From a checkpoint of a small image classifier: arch efficientnet_v2.
Rows from block 4, named by matrix and row number. Each number is 128 + 24 x the weight over its row's rms, rounded and kept within 0 to 255. All counts start at 0. Numbers have three digits each. After the name is the row's rms in percent of the matrix's.
# convs0: expand 3x3 conv (model.blocks.4.convs.0.weight, 192x48x3x3), inputs 10-19, a 3x3 kernel for each
convs0.0 096:108148132138164119145198126136119135132085103136160115107159154191098096147163149121105124107159146107105108115098137130070135141126122142112121147059125135132085107138120121206124136112102155146142118134092099113165111141162081127153156131145136122100170124120096127140
convs0.1 101:134111089134121108170135128110088108116130137147125126122168107113167167116138143153100149172075149139157138115172167131104119104125109109124105138158073100174090133125123197118160139122135159090152106105126147122155128110113160166122136100146143083139126161144144124100
convs0.2 100:110116127111122129134154100148180146147154144180160108151128156098145126117111091084133127099121116159119108125108146128092117118145106131129136121130140112085093121094134168100120142148146119137124141086120118084081153099115152104102167113124108136144140093152100148140
convs0.3 101:098110121151097112133194150111160124113138150087136157094130114119102069126131132158119141149153092130141091119123134130128114120118110149121140126118109158164118099116168151145071065093110124125150140151149121107136098100168130133113123078146093124150147152133103108125
convs0.4 091:111112086138118098096135160145129141107077118107113098120130136123132131120161083119148125137141127142109118127114149125183158117131102127086133140136166099155126092118103078067120114140138107093108116142142104154146107117124104141129145159119148115137136081113062114146
convs0.5 100:128102178120130134102145165154110096140079098136106118146130191161094102151131155130121152155166114133127113143122160104108117138084112117092140097109141107105122146142139141161164127133114164124140125136112145155106171146118099105208139088057132144140142145135154153119
convs0.6 094:131115146139149127152121165116119094130142132139108171137133096095111158105122197142100100160156124124095113120104099128110102078150130119126169109110129121131136117056111121120124175100129131136078107139115098154134119129138101148112121169115077094141115145105115148187
convs0.7 096:140150143122158092131086123140135093142117130135149118177161158131139124132143076103184150100119115084173130124152124115124114160084133104089127134130112156109141164142155058130122095133121094162111151145102164101115157147094185085135141122134121164179125115132150073100
convs0.8 093:132120140111085122107107129109156104138133123141122081108116124117155156133111100109127098120122127126152151142114125110137174132122113129125134132107100093147130115115086117116137116126126135116134100130123149097121111097148133100148097090111126108108140154104147101129
convs0.9 109:105167102119156156097131106132144128148118119132135109122074120154091144151157165132117109129134086135101100141064117110117133157135107099130133112154092098126148108136121103112137097112148089137149140114140102113127137112136148092171142068183082148138120135126157130124
convs0.10 096:162168143147131144137128104167141135156136125169102112130105169130092154158151135139117137130095155124118134120115102103112142163108119131127119127133167128083150115118181121138147093116131149116095140124078164125113175158127134174130153125116144172082113197114080117137
convs0.11 100:156094134119129167150155087139166106121106123142130158103098143153132180151135130137121131147154089138132111127117119127143066117114101141112096110140127166118114084124137090079144152113125133134126128140094114125118126158129158117186127111115101059154118095099138140098
convs0.12 102:123172101090102151154148109119118087093133109122121151100116115114098113114145130140093093091137157125155113085150108107120070132110129132106133163158110087143132089154100135070114106145140117102135124119129142111132155146181173115148144137143144160180164115154182162140
convs0.13 098:148146140124131137125139160056085161111164175154158174173141099118159131097151153107132145110169163130152131151115128154109142170124119157112112178144078134119100128138129082079076134087133128096122105080125118104149119149154142153143144161137129144138109138104166129125
convs0.14 101:108178112104115085135142093134135150154124146072073128142162124076129109103105170121151136155146047109174079128094142108136136128099129124152138109104126124120134102142116109151092139095124130107111160133117117120144130119099106079108166158207147143137121094195119139168
convs0.15 099:122138090110103119137114129135143128163112137140163168141089131120103108149189112144139145174078116125121134145145144128147092113234141119116101103096102109132136162140157094102107117131166136126092131142125111137172150107165110148174108119125134144100094134128120094105
convs0.16 102:122129161141165212180127136110105103123144082102119089142126128134107123166132130082149143107131142094165153156111121152104122153129153147106113121129128099121154137106095106132108117128105118152145138119122164134118137142120140116125103135101148151115124165125169160147
convs0.17 100:167146133186152111141121120121087175104131181151094139153124070125107109114101141129157160105139112164162163133100130106058089119132144109149150122147129115145111102132137097104177125130144131113098095105151130151097164187151102124118121121132156085123124153133160129100
convs0.18 097:113147138160107136141104114121132138134125155087135101149134098102109128148141108098131155110155153146129115160132077137165105132136137130125077147149147173086140093128152123095140100131092149121125127164133083140119138111127144103113130101086167130133130102113102158119
convs0.19 102:110142143099119118134093136123167100165092092107082152121122113106141126137107119129178148155109100132087139135120124123119118118103144114109114119134122113127110121166088102156144107100101130149117127099122120116154141130098086128102147130114159169149119181153118119113
convs0.20 103:120139129089155074174126097138136090169103113101123120083135104130117134130127101138145134140153106155139138143164157116147103119140146153119104136126110133095108099120124154125125136169137175117095145121134100156145098099095098050122102060139113141138139138118137129116
convs0.21 109:155147105126152141139114135135151140132176194145168116132127130152129137137130126137163140125133116112131147126164132096147130138129117115123114137163129128114095107158077077183114110097102138156150106129145137118139157164145113077133107130123123119166138103122124145126
convs0.22 097:136149120131205133116124185132089103151129083104109136156117134129126090107125107110141084131104130110077124102117140109107098166127149106105150131065126134089104159124113125138160148111102119131104080114144150139161100099112138118110147117105127151126092156138103159126
convs0.23 103:120103124136133099124133117161127080144067125123157131088112147139062119160129175101131118116121152106128082162130145151140138123112147144132122137173109090145087109118086159130142092141116148185145126113093114170129128146155135094136133100149134077105139136109113124139
convs0.24 105:152155104118098135110103152126136124140112137128144130128126104097090081157151178101109139093118110124114121132160168120111093155093145131082170136119137114143151164124116113117141121128127120149137153135132143104101127146145119093149151093116151148121100096121134101098
convs0.25 100:108126094111108130100124179115116122154143119111101111099137100099107130114113101120142111101130141118132150122104143072125124099101131132124138114073139153123123133138128111090128169096120159144123163153095161107125145127121117123140151130092168134155114123119137132137
convs0.26 096:175131126155148077164183091151118106116126093149120151159142140152136084119144139106124102161130146151123123116106124153088104124144110162117146130112109132126140093084105106095139134159145124124093162160160135086098125105150114110158105114150111083108142173163127107116
convs0.27 105:089144150116142109138124147118166148151107128118139136118145107117143150134137134108113104139081084128177117157101136112155100173128115115153131143156132137103118119147143138099114130163132151124105133156141125171105114124077132104118101102180111152172106116148142132074
convs0.28 108:151140092127140115152086104107087173142075120131116071082158123128171134127153112136140138136098117147117132123149082136122138123104106109130137112121079134130107110131125137111142118111086143109119137117091124107136143117115152184148107126107146155089150090126177082135
convs0.29 105:097139139108179108128138159144081109106055126132105160116092138096107074121126131136131156119131162148107147139149072137133121119143128175089109114105123121125147141156151114151157164145143144118093129164164120167132123117126121170139156174108144109114147152136129111142
convs0.30 101:122119118135069148157102121152136145141117135158135101143143132126137122105125120082122138071096127144167143124114096121147108137137150159165117116148117104135100152107141166124108167141113118115130123142146118134138120127122146123168084085136136122148154129109123123138
convs0.31 101:126087152115112080132111142119169154144104130141095155102110126161143114140148082150177180123116104130118140078126112094156110077100131151111118149138152099101163137129143124158090116143106097135126135135120111119115155093119121082121132145127104090095103163140154137118
convs0.32 097:098102117151104161128138148184108148171095105115098136112118146116138150117131075108126113125147121105167137146097151165156157134161173090128105123147129126124054112147099131164131122135127136123165150133131140110133118154115093123118172136128153119123145176144144157115
convs0.33 107:126139108123134100112126125154154141140129132115117104110111096107105140158154162135152120125118116171166145115090093146147149146158134158122136124139133123152159173138166135130126114129105108129129127149141151165171114097128123140094129125112107127099102133151116156149
convs0.34 095:129139090138133127128122109108134129128150165113130114128132112127071140168194160123114142149144117121149101139158130155188150100152120130139099161120111143119079135126129118110077087139129154125142137143142119086116123144121115133160122158153120152122117142124116088140
convs0.35 099:144142151139147121120098116144155136123143109129126097096132136112132096118127089127168131129152110120118157112132119153150144111126121100090117088129123123112070116150115138161150120116135154126150157137122132097129099115108136099119090114124116078121107139122147137160
convs0.36 097:133118118120092098126076071096150133130145154156148162124113107146112096160140138118082163108118115085097117088106127117098126127129103149124126106124133142115101143162163120126142105144118135118132126122092129132102114121126170122098157113102091119142117107123160157140
convs0.37 102:120118140121114146110110089131157103133141132084096119157148125165136117090074145145162144105146131094077123129127125135121098171148151169134145179158152123119083125103121085110133145146132127116113085118100134157142099152124146121115147189123131149108146137174177170159
convs0.38 113:132149148115155136134103108137153135176149151105036139155154139149133125131134081135140128123075121101134161104117128098126114153158127100138146149087098126154119128167071131144148114148174101132144108128093132158152127098075120108129140146139153141118105166102122129096
convs0.39 105:126137146120089146129086124132134097115137155105145122107149156128113135145141116101125132130203103095104120154099123128090100165159139127116133134088149153103151127140132138174137161113101151128146123136093108137112094132142121073137140113110152098148118098160155142134
convs0.40 100:144143094133162159117122134104117089109158116110157119130153150165104100122134118124110131119120163139132159112112123137119118130125131172107073138121090138099170151136101115131171150119140087115149104143175157140095150156127107108107167076168128133140102129143095130098
convs0.41 103:145105133079091128149088134175115110136099111130104107092126103118164160127142151144131161129123124158098137112125104155203150166138128128108144124082130128112128135127143093074104127149095116116098136151161166124126175120074168097081138133126115116153138161094111120122
convs0.42 097:096137117121135113105089094158102126115075131115126127129090164172088127123135147127133161137147186121115119158123140157121124171109200128113136121136126112150133125164123109144165099091131139140095104118139089099184130101139127125112089146103140125107114135122093110132
convs0.43 111:118097126136097122078108148136130130106165088126140107100129101124137130109148152125138122122139118137150120152151134098117182095133158132117108123102152110119164111087141096098178117129165144149128121165129129101127130122139101149144132121103101138154111154144146116088
convs0.44 092:111151113147149152125132137155132136116080098112115101124120135143124140106149140126130148165080083159132147079140119141130147117135150129118160100139152162090097146153179149116102156124109102150138109116136155134141102101175111168137124071078146160121131117144180156130
convs0.82 100:133163117127142168132116135134118111155174082145181120191112080137101128147157131109118158136126104115097130133105113110120130117090100087105122110092126159104127133162186137129138087077135139129115103116154128119137117119111156114131133139096103175127132107153123133138
convs0.83 096:097142191069113084119125125156120093124129156096091122145119131106116118128100148128134131131112149142144133125171133138111074143152112110108108148154120180122145103087109135116144127131118152153096143094150112129128147123142129129152164125127136158164152146177165156164
convs0.84 100:129088072142128110182142134149158154157142108136142140147118169115129146137075103121120080097134131158184138127136135123186092114168061125113136130127130141090122127110080143112129170143152127141114141123105136147087135149150157126126164128135137120090129130118157143115
convs0.85 094:105133126091074150123097133147144173157139116138156147115137107110082109170071131138115131131136145128129118146152095106146143112103149148138150079099105141115133129100098143120147101156126116110142143134137107112131104077142124123099107145158087133144125134148120122094
convs0.86 105:120117114091153089113134138122109075150108141157082095108117125102144165111111098125196157171093116149124169099159149116116095156130137160110127141128098108095118107106136105094180107140079122116105119137123143141106099122145121123153103155101124111127122161083144139121
convs0.87 092:147144141115149098139137108115160097104128193072120124147140114113122129116158156138154156130149133070129133102116090122153120092120071157117141135135112101129133131143093118131137116118148099118105130146120141128110137119110108127104162152117143123129135134120184150140
convs0.88 099:111153161142150130141096140148127108180129113135114145111114062173125087196188117141110136183124075136134080108147120092140145106163109126153124112136151115149160130131164141109161090095127155113093128108123105131123136104117117092174138111133113157140130112171118048121
convs0.89 105:142125141145130153143154137100112087119104105113121105153125127126112123128136139161141136168148147171153143150122120146135118129139129146156162139150132119124149126141153119107138102148156088080118127094130121100110105130117151161135116141118154131136135137144135148145
convs0.90 112:117116114109163140114130132115116111120121117096109081124136137129124153136154151140141155132161133147121117132093102119085042131082090123124099143187142127134135103133126093128151101103091120127125117137126121105124128154128164183170129119117165153173155116141145173149
convs0.91 119:095126112119142102132134121108091095100089107096132113124135125138082120138123125145135132156109125135110136107100099150032057144068096130136117126156140132130130119122113104106137089115118119098130111073140121109136132119128133190155138122098160139130147138146139152163
convs0.92 105:113133115126148154162132137094096112112115132125105059133175139149118157143135141143149166151131142167126138118130109125126086129114085135125132165128166164166111089137123135124146146113093134102109091131100109119123132127150134146136108133120167123157120135119160117152
convs0.93 098:084115121135140128112095124112111120137139124134143132149115108145097118135114151131110110137125140118105106117142107136127128103118153139122143134116140143119128103138127091138120136116123138131134155180121121171119088128113086090108162138048105174145109104117127127118
convs0.94 093:117153136162127131108111108108129120087111123137096091108136110151122128128140139126081164116163135126136148117137132103160081134143137127126090119100110120140125117125132113128124129149106140129127145150122179128110117130112099128108097111120105152162081170130132156109
convs0.95 100:083149138128094139162141124138135084108180103115119057128160108134088147122149123145168116159126097126110103099106126147145119126093137123123142140130121153155134122102118117146138074125127123124122127137124111110115114127076108103129151144134095105129151181095134108151
convs0.96 098:115152094132139088130155152162113145098103146149137120145122131110113096117134160148099118148120128154127135129170116120136111124099088106150122119138065093122101096128091147127099149111153168145174123148153157135102113095093124151104140118086103118110159120136179134151
convs0.97 100:108130147122126110129095135141129158113139141153111146170098117173118114199113129096147141141127127114088112121113130114126132109140133095099116097140111103121144161145137162108111143140096097172145124160150093170135108130134127098137139100142122093087167168110154111089
convs0.98 104:167124154117139109117139111102091121134142089109118114146142122131155123106152112141113152119084107148157121097100133082141093128091125120166152119101106100098129142143137085122119153152146127127124117127135144158107123146135137141121135197131128138159116139155170128136
convs0.99 104:151153140187132117089116131105111143132107121123114165085103133149128153137164143110137122124093088088132135139124137152160185128156165105146130101115138154148136123104120081123127109134183123081116111151113121097124157121139100167129137144129117080130105136139154149159
convs0.100 101:121134124094102082171121143145105138083069096125135139149159177088122124133138117144143124158153131150148170113124120119163160124094126134175131135120095132135143127146100132113116140118135126141119157137175105144136137141107118116123121100126161151151133162153136105090
convs0.101 087:113145125125148143122111098149121136129128121144124129136145137123123131135124131142113138155135153129102127139127129137084107108132141140144131111182162154141143118133112095119100087113119120090093123082146110103111152138116095082118170145144146177129133143118141134106
convs0.102 090:087153113136138118139115122175125147139100088162119117109110087149150133161100132133145100098141124159105169125101137133125120113117157150097163139113104114095136110149140154124116115145181152150108167115137101142130127113106123054142117147118099139134171121146127155129
convs0.103 094:112109122145120126155143103124102090134122098084141105106133039107089087161153111117131121171121114139139093134148112155163090133173122155113094168124111155121133150110149112130162125157115132172164129111159102142154120136138114161116137147120130129136122139149096160134
convs0.104 108:149136108135147119102155070136177096113112114108111152139140081125145114151129147113129104134139150106146172111147103133104132092081156113137147110128125124130097151110142139139103149121082095144178106078136099117155137118152085142105128125132128135150152100164087122162
convs0.105 106:103139126113114103110129126123144118158127130162129112080084079102203129087151126133136151085127113082133130150152136093122131130164160141161121127153088116147116121120149147139142146117114110150143110117112099141122152142181108075152149151179094097080107132111085116107
convs0.106 096:144148149102118157140152130135082133106109124100116119097156149136141121111137103130098118169119152096126097135088133094126147100127125107141122099122109102118136123159136117101159131152099123124158117071145107116092115120121135081113128125113141184128142139150122176140
convs0.107 100:099130095136149075095152160151136074121097141105169147105158089120168132088167119115115138138117098092153185138138109143102106176092152133078107116153114108153164090123120130116120126146164139133141105101148150091154100090108088142149135105069109161126131140133189089104
convs0.108 090:128152151131154176137148135109141094109121121124104081098126098142095112146106083141128126149091110136113092109145079124141138143135123107128138110161134105162134144141128085121207100126157131139117117114150151128144145155110145179146149168132139132172101142147140128166
convs0.109 097:163111117121104098090110080123104140158110130139140139142131137122053081104142118119116070137131080092121125141141138195169114098197145127124165131113110136100133141129157148117176132135133149096120128172102097127156139127137099053178146108109130098131141149121106147143
convs0.110 101:125113144106146174079122157127126111129127111146165116104114122164153122111182149115131131107103139140132136098104174161096106139138160153188123147147110130103132117112133070111130168134111142142122115103126136094111136095120130127152116138131157163146126147116134094098
convs0.111 103:131139145147095191118102105137146164120140105106117148100146137132170125150103090151131105122153165135116146120107134129120132118112149132109117111064141129085139101122144148155128163116146153106146142133116113084150100128155126110107127129134118135143116125135121124155
convs0.112 100:168145171104145191109093135123118105109139092126126102138083107137148103142107123132150115133108122098114133117136137142130166118085143163128087149153122122118103125152120132150117108108123093142118131085107103124133085086099138113122141155141100130169101120156097124168
convs0.113 102:124134108122117152117117164161146113115148147080072111079138094078125145111153148122112110135117133117122120130152133089083151108136153133118105089132140135082152149157108115092123132146156141121114163130131136113125083148153126170149144121111144111152164099118138112119
convs0.114 088:112113107136132106083120077146173132119074124150126133107128151123096112161100096151173149155169160140128104139120114147122140140154140119118113082103152126151113134136119113118089157122117130146144119113157133150152107119119124102116147132136136125112135161139076127171
convs0.147 102:137115106109107157151130114127149087127113127129110157099145123076166141148093120124135140131132141137153141123152146105118119131159129101114156139129115147072140179165148140129136165133130128113113118088119152110111134154124086136107104188187085120130088153109137089130
convs0.148 093:203131105127085154114170129109108179115152110130120120129127121139078123135146115104104157127151140115103125145131087133103108098131114101125119119153121104095115119124128082145132121152099119112097166163088122124142145114111125125135135099165159164122134161125141148141
convs0.149 106:156138141130136136161132134126074136202122135135143111118086111102123156125110175087113103128098147118156137067138121097129135120097173105119158131132125094109148163132119157099127149106096105140146145110144133104137114146117101166129116107147117129142130172135118118122
convs0.150 102:146129170133119123123071109133156160077091107128135139117126150106169148136159121110152116128151151122140108101128120080116184116164196168110090155152116126141099108134118162167094172136096125112164112117126110124169117151156099148095087079096129085134149128093126136178
convs0.151 092:089140132122169125134138115119115101120082139114132139133133121127121126071119115124146150153057101106148173170147117114126108115078115104116096113112147159102146075144119122138129141165121137141109128109114151122078113094214114139177111117132148138158154169155180072145
convs0.152 105:104143121130135066115128144148148103145119100103160139085139179075142169110136176105094139121071145125102159147148100062138125132153095126139121101141144130165137151142140150125076113149118123173122111152098097137085147105123143146158159105134147113143107115141147120148
convs0.153 094:142100132115165166151171135130157130111101155105135107110133147101164142094164135138126135113150168128108147113105143118156084097146121109097085139139086131127132133112117128103113131075144141126145136131117131156170140176155139084097177155155144107157149160142101180141
convs0.154 097:147131128110076142118110148135134136113124142110172131145132101114089111088135133119130136135119153120108115142145110151176119079125109126113126141055115144132125098099103101118137119107131132138153120152129147137111134118136134062076126115095095096120122182128127127141
convs0.155 102:119110139087149122089116162158169100145157113122123099119152135132101123121103111150118124116144077176117140150128156144160077122118082128118166135109147132095136137140154125132143146106137136133113142127098109155101112126142118066194121088120119142134137128135135133119
convs0.156 106:123150152124125135129084106096152114125161149137140134110171068168118110158155124142151107169115123110120104126148138130104161157104121130131130120149156121135123123144133100146111133078117150132126137084127108118103147098112113177123116122107124158153094123179140096119
convs0.157 102:134110144097097090134141140163182111142091100145119076144130112073128132145101076128153136129119086119119134131131129136110134130100120127092145131083142146108116133136144125129166103138105136121127125119136127163105099086123108136139126127126162131144148076127113091075
convs0.158 102:150106131101178148121116112141149113130069133130118140107181107155169145099133137128118146123093137122113114149144077132101127103117136104148130105147104086144123108146137104155134110099106107095134142107182129127121131135134105112097112144129145107144096157133103168124
convs0.159 101:118101146143140128123161149112139136119107140113163121078129198101082176089123164150098097109160130131118123109108137129101150162108144118124096139140129129135136105108139113146134115132109152112105142159108170124121113088145145127159139145114132128139197137095154173171
convs0.160 102:118087109125128113099137153127101147161150136076106125103134126131091168131151094139128096117116135109088128126152142138115106169159107145134112126139133119157155128127131117137200053148151141120143162155104154128128144098145099055124139094116154125140113142070138095103
convs0.161 097:144114175166124108166108102111159139136142207115098132141164121166143194156124149109123115135141159141108169143123121161105135200101181120147158159103152147116165119143143134118122093135108165126120142143084101140085129147123119109105111131095132086170102131122111138153
convs0.162 097:151149156086143146093072175135140124131130110106125104134145105134130099135130126136085139118145136137108126117112110078138117123133154154109095125127111152168138155129144178134106114099129133169125087104125105086142131146152148056119106157133156114107109155115107125165
convs0.163 096:110140118124112122133140105139122161157154136139164114107143146154087103136138118119113135117189110096129146095149122150087134134118147090127120138138102114109100137116112132128087091163157126132105130178127122116126114119128103092115106109130139117189112099111128117121
convs0.164 100:146074154144180134117146133160147157147087112133132115125136116147123130140135148159119137113119120134167108133122145141111093128202156129126114122133096147120130102124118121124108122162176129159127105115105091177175112147103115122137110114112121154162127144115119128154
convs0.165 107:123144103138197093144136085118119159173114107080137179089097146164094131122159132150111140111152193150091122106101117124145170136116122097137096122161099141145146122129113134143117126146151148102108139125144107113101118133140136126115130105160135121143142147129126155111
convs0.166 097:130115121093130121086119140122147146132133142151102116143102125109115108101150125106097141136154137106116116106113106146102134113154110118122116092121148143105121162111157163164168112082117115124102158145106106131135133134161155127100174114113157142133156153167127090159
convs0.167 103:093117111141145163110123112089095158140021097118082121141149173145120124172129098148121171133099169107122125139104125110157120161166092108131113105133131121178138126099111118092111106082120128141132114145094126151122128128153156090114144094152116104111113131134122115090
convs0.168 099:134116099162096133121120110111135166108161137111149117171129114140118129113110126132131105100117154111101129148138120140131147105060115099160116099125135136127135130133110123166146153108111096122126067150139143125147152105143147113082122094112124126177123125132126131108
convs0.169 107:125110112094110117101117111130085091089080101101117121088121106086087060095086098136121101137132126135138114115124118122120136131115113113119113113119125109117131140118111117125142136133110157176154185200179170158155096089089095067093104085094157153117152173147134162158
convs0.170 107:118120082108117086092118096144136144169159169152151134090127128095071082125114112116142133115122121089126129148179173115166122139182170144155131120111106150143134184129145177158176152120146123158115106136112138152123142153133099150150130151158110087133119090123093111128
convs0.171 098:146093125127113155148154162114104113142150121123125096098128131138123171119126120093124143113178134125102119135120119126142112148132192112150126147148136105119134150083094145115166075169121143133151155219125141130116112125134160092135130114140141104161124122123127127113
convs0.172 100:138122110122196124120155115122129151115144111119078095124136150131134119166082083098149148128127152153163122123122129074089176115132096127116109123123120099158103118145077138109101096120122109135145146163125106144148093140088116162093110103104134152134136160140072154186
convs0.173 099:104133103125112119136053099111139161142159138131094069107129145111139153111087124137110099096140123151177106132137116111142107166173148117129132138128121132147179136134139133100094151108101134154133129157174139140113103151135084089113116125128089169147141110122130169132
convs0.174 108:141120141113110118149065152128115092090105146159130148115130099153132078206187113151156152126126124147121120120090136130129124082114110128139094126105120127138125137154142124152081128102137128143160141149180097133099135133141085099113153131154124153151115189139102120121
convs0.175 101:164129104121133099144083103100083126148142172146170114154155133142145133103106119127106109122089090100140144146146145143113122116137159135169165127155141075119129135148140124102093165090087124132122113100159168140171129126145131126082112113144139156084130126137156129151
convs0.176 094:126141143116122137100117132115119101134158154153103075133151127128149160121113130172154102115149143079163170119174112129126161119124149119122116142129097124130121133153121128130110115135101104145121105149170149112122165147125164100139164105107114177133119133092118160125
convs0.177 109:106099156123101116142085087110149143127103113151143125123192138137106152114126121123118170128150124127098124156127115112127148116123114128134129126173124101179130125151102133152119115134118152098146119111153146144141127145123119140124090149180139084165104136148124124154
convs0.178 098:166130145175105102108140119076142137150120133118123137142172158107135105154168150135128084117176125113131093123148133138148175109147114164126136143106134104086126132082121088106125115105123119149138143168129123135086118118135103111130128160127133092134131162097151147095
convs0.179 105:117121130112099125147105160132081119143143138127154091120132132178105103145128148135116140113109133129172085105104084122126144142094104104087125167100100171129149158139107126131142150165143135081117122130116079114103134154128140122153125109155115121103064199117115139184
convs0.180 104:120155153083112128115125113155140132161107096184079056155186132141168129109083105123171157122135111092140122148144115163142124135160171150107129131097151152065128142116147132116103142117137139119131145138118148163153145118104117109115112138169120102127104088128110114121
convs0.181 101:146100148122137081119160089107093139110124163125110118159145105156147088137138050112154124111128139107163098084101097127124147130130139151192139118157074125126083119123121131112116107148148125139122124101163109118159132166087139153057114144124134112101118158126132150187
convs0.182 102:121128145133132128134100137100160150101125124113172159147104179142080130129090145127143135094118099141160161118120122123167108106101106134086105111138132140113109117080160119111141144162147161134114143149105097165096159060088127134172171101083126113092135148119105154129
convs0.183 101:067093122148125158092104131134170129152138163164098149093124130054199111105070137117100142142130186116106119124155101130124104147084121120095140104122125090153147114127145118131158144116135111130116133105164139153153149137122129165063134197163136130148131108107063114147
convs0.184 101:169115114099138160132083096118084095144187143137108101183122128144148133131131114065089118117157147106111119134123101119113132148132095114151120145087135128132167115162156092096172150132155089143152144148100099120115167156157148092129117147127150161128097142133127103108
convs0.185 100:126160119141176092121161100150160116160057068097058143124166155113130086120083111129131106137080075111144121106121105094163153134136139108111107127131187120148129079130151121121077118105144115119156161141121118133159125129128130098118110121118164122158165138183151105166
convs0.186 101:137114116135109102162140108102116114142146136123139130132148157092054118108130160121143119111137097117117088160187152100100084120110134119084139139101143119101116116134141154178158126129120168162116109137115102106115127156136133157095131124067142089157098120138103125176
convs0.187 095:126114146155107111112113133138124132120110063113143140145150160165124149136163138099129115132136128118121126126129117131160181145104143127116117134097152107111115154120135142131137127102088135142131130167151178144135171094160152180146099109133146172154089157169161135075
convs0.188 099:161144086170120108114124103168142159107103079122140166146088095130106109159164122145128144123135098140112086113136095118132127115104134120132144105117128149107147178137158120135119154094156141131093074103130154105156148089120093124114144179118119173096115143141100155131
convs0.189 103:145122114146109132116136156141114161137133111144130110113122189128152160121122109104128154124139119135193124134108161135135160119137099133141129137118148129112118157128124113132094122180144166113148124140110133107116170141092155113152132138146121089155111101101144116086
convs0.190 107:114166089130105130106123144155105100178184131121134167128136119139138098136109122143086109117166143130109132147186113171163131135185115110158121084144130115140118138123128131102142092129120123121095129149121115157129119126110136097113137152117096135118127116166115149113
convs0.191 099:139123108137131070121125135096139170167053115132098114121138125175149148100143080136132142096120108055167129138132123147131172110150126117138132107155137124097119142134103122111104089132118142092132156104113137124118150107116127130134104114156149163103116131106135092154